config.toml
model = "self-supervised image encoder"
dataset = "rendered roads seen from a driver's seat, with toy cars, trees and houses"
train_examples = 72500
image_size = 48
crop_scale_min = 0.4
horizontal_flip = true
color_jitter = 0.6
method = "barlow_twins"
arch = "regnet"
norm = "batchnorm"
hidden_act = "relu"
channel_attention = "se"
depths = [2, 2, 2, 2]
kernel_size = 3
stem = "deep"
widths = [48, 80, 144, 256]
projector_hidden = 512
projector_out = 512
projector_hidden_layers = 2
init = "xavier_uniform"
residual_init = "none"
optimizer = "muon"
muon_scale = "match_rms_adamw"
learning_rate = 0.0037
momentum = 0.95
nesterov = true
orthogonalizer = "newton_schulz_5"
adamw_lr_other_params = 0.00085
max_grad_norm = 1.0
max_steps = 4400
batch_size = 256
epochs = 15.5
lr_schedule = "linear"
final_lr_fraction = 0.1
warmup_steps = 440
weight_decay = 0.0
adamw_weight_decay_other_params = 0
Rows from block 5, named by matrix and row number. Each number is 200 + 20 x the weight over its row's rms, rounded and kept within 0 to 999. All counts start at 0. After the name is the row's rms in percent of the matrix's.
# fc1: squeeze-excite reduce (model.blocks.5.se.fc1.weight, 18x144), inputs 0-71
fc1.0,106,221,219,189,201,207,207,190,207,169,189,213,214,200,234,204,215,220,237,215,221,219,187,195,194,238,231,198,194,212,200,190,181,185,211,194,212,198,204,199,215,157,212,189,221,194,218,172,203,204,170,232,182,191,250,198,194,215,192,202,181,178,154,202,203,179,189,235,178,183,233,190,220
fc1.1,096,188,226,229,220,242,161,172,234,184,264,195,208,157,183,190,219,210,171,215,216,214,211,222,209,203,200,203,196,213,204,184,225,158,196,214,220,211,189,196,206,233,176,191,235,209,182,197,200,200,243,216,179,192,227,205,173,172,164,227,196,209,225,204,202,225,190,197,196,216,189,181,175
fc1.2,106,217,183,230,187,236,163,199,198,242,167,196,210,175,213,218,178,168,220,216,238,202,176,212,214,183,181,205,231,216,196,193,171,180,204,212,224,209,187,180,199,195,231,227,212,180,244,169,177,224,232,208,192,179,216,205,184,178,218,193,186,213,221,224,175,208,196,232,148,214,203,204,234
fc1.3,105,233,188,252,203,214,167,194,186,243,194,191,206,154,201,186,187,208,214,197,223,205,200,227,191,196,195,213,183,228,160,212,233,188,220,209,208,231,162,161,151,188,226,201,213,201,217,192,180,177,238,202,175,155,214,216,205,172,216,200,180,188,248,212,185,191,181,158,192,197,164,185,213
fc1.4,098,183,197,239,229,215,219,220,186,189,209,202,229,208,190,225,159,218,215,216,246,211,207,207,171,213,156,204,180,211,198,215,180,179,232,198,206,205,200,220,204,213,156,186,207,181,179,182,245,191,208,180,176,220,185,206,235,208,167,202,192,168,220,200,199,210,177,212,155,207,203,178,205
fc1.5,100,212,200,241,208,226,190,228,190,193,239,226,237,185,182,191,161,195,169,201,217,197,211,195,176,203,184,192,217,225,206,213,226,161,212,234,178,196,181,213,191,231,190,205,191,205,201,186,194,205,226,216,174,162,171,231,203,192,192,197,204,211,208,185,215,224,178,214,204,201,137,171,184
fc1.6,100,179,211,203,175,197,153,230,166,213,174,222,210,174,206,167,195,180,190,201,208,190,162,238,185,233,193,170,225,172,204,209,156,197,210,223,202,209,190,185,210,200,179,213,215,167,189,170,196,213,191,223,188,207,202,190,159,166,199,209,231,208,178,216,172,212,175,185,212,222,191,192,168
fc1.7,104,244,192,224,193,230,167,199,197,224,206,219,261,202,202,210,169,175,189,223,225,186,164,220,215,181,220,222,202,201,192,225,224,175,217,206,229,185,180,176,201,215,241,228,227,204,201,198,192,178,216,217,175,166,234,224,184,184,217,204,204,207,254,194,184,205,207,177,193,226,202,173,206
fc1.8,097,191,175,244,212,214,215,175,209,182,200,196,215,190,180,179,138,194,176,221,185,172,186,172,187,189,155,229,212,210,217,175,206,186,210,224,192,195,200,220,197,216,178,220,210,225,167,184,209,211,190,208,176,200,189,216,220,208,216,168,208,200,220,195,207,223,197,183,247,209,174,145,170
fc1.9,093,206,214,198,224,204,170,193,205,239,221,217,214,180,230,232,199,198,220,226,221,250,167,186,201,234,256,196,199,249,185,225,220,180,218,203,182,186,191,177,198,225,217,202,220,171,195,189,193,204,196,197,173,151,223,183,203,200,191,245,202,206,198,195,168,206,219,222,163,222,200,208,214
fc1.10,102,220,212,200,174,182,224,218,219,191,198,245,193,196,214,182,187,213,223,209,225,186,177,225,226,218,194,247,211,190,228,182,198,223,224,202,181,200,173,205,227,214,199,233,233,220,187,195,210,213,201,214,196,220,206,212,225,199,182,198,192,174,194,197,185,171,203,197,217,188,254,201,191
fc1.11,108,186,194,217,189,189,188,216,193,222,171,200,228,208,203,184,207,190,180,198,202,217,199,210,215,214,196,196,211,201,189,229,240,212,202,198,152,194,204,199,210,216,175,165,215,175,219,204,231,158,169,200,181,203,209,197,218,196,165,206,206,209,260,200,201,202,179,227,222,185,163,199,219
fc1.12,100,220,212,204,189,233,198,209,203,212,176,188,179,203,201,222,183,166,204,197,207,185,149,215,194,196,210,179,206,208,195,209,221,185,221,210,224,189,223,241,224,169,219,181,188,172,193,209,223,200,200,197,201,167,200,229,184,213,218,226,174,253,216,215,220,210,204,238,197,178,211,233,218
fc1.13,104,217,196,216,220,177,229,216,193,173,207,185,209,184,175,232,212,225,191,187,243,200,210,207,166,196,183,233,201,194,182,190,187,165,235,188,192,253,213,168,173,188,187,195,196,182,198,184,181,233,211,195,213,180,217,228,233,193,199,169,212,210,188,169,223,212,204,231,157,178,186,208,214
fc1.14,080,212,245,190,208,222,210,201,233,199,206,196,199,230,173,188,197,200,214,181,216,212,188,206,172,207,182,227,171,185,173,236,172,225,198,220,189,176,205,186,202,237,237,199,195,189,178,177,213,167,221,182,198,187,204,229,188,192,173,209,216,230,185,191,195,211,200,248,204,186,182,193,212
fc1.15,100,236,218,231,170,228,175,200,226,197,194,172,240,206,200,201,153,195,238,215,222,197,184,219,205,192,210,239,198,196,240,193,211,190,214,198,206,189,200,210,198,215,202,213,220,214,210,227,220,209,194,213,189,203,203,202,200,209,192,222,201,179,233,213,208,212,194,213,230,225,196,165,227
fc1.16,099,222,196,224,224,217,194,199,224,190,179,180,207,219,189,179,189,189,202,221,231,185,190,201,211,190,226,222,205,197,176,164,207,170,220,224,216,225,213,180,192,196,206,211,222,219,213,224,197,208,182,203,224,218,226,211,204,178,234,217,191,209,186,194,172,189,217,227,214,215,210,170,226
fc1.17,101,226,192,217,196,197,170,218,221,230,166,202,235,212,237,204,199,213,243,226,246,200,211,195,202,221,205,210,220,184,197,166,199,208,197,210,181,151,163,216,208,198,206,217,224,234,216,195,216,208,205,201,160,207,210,197,188,167,166,208,241,216,207,228,228,207,176,212,188,195,180,176,219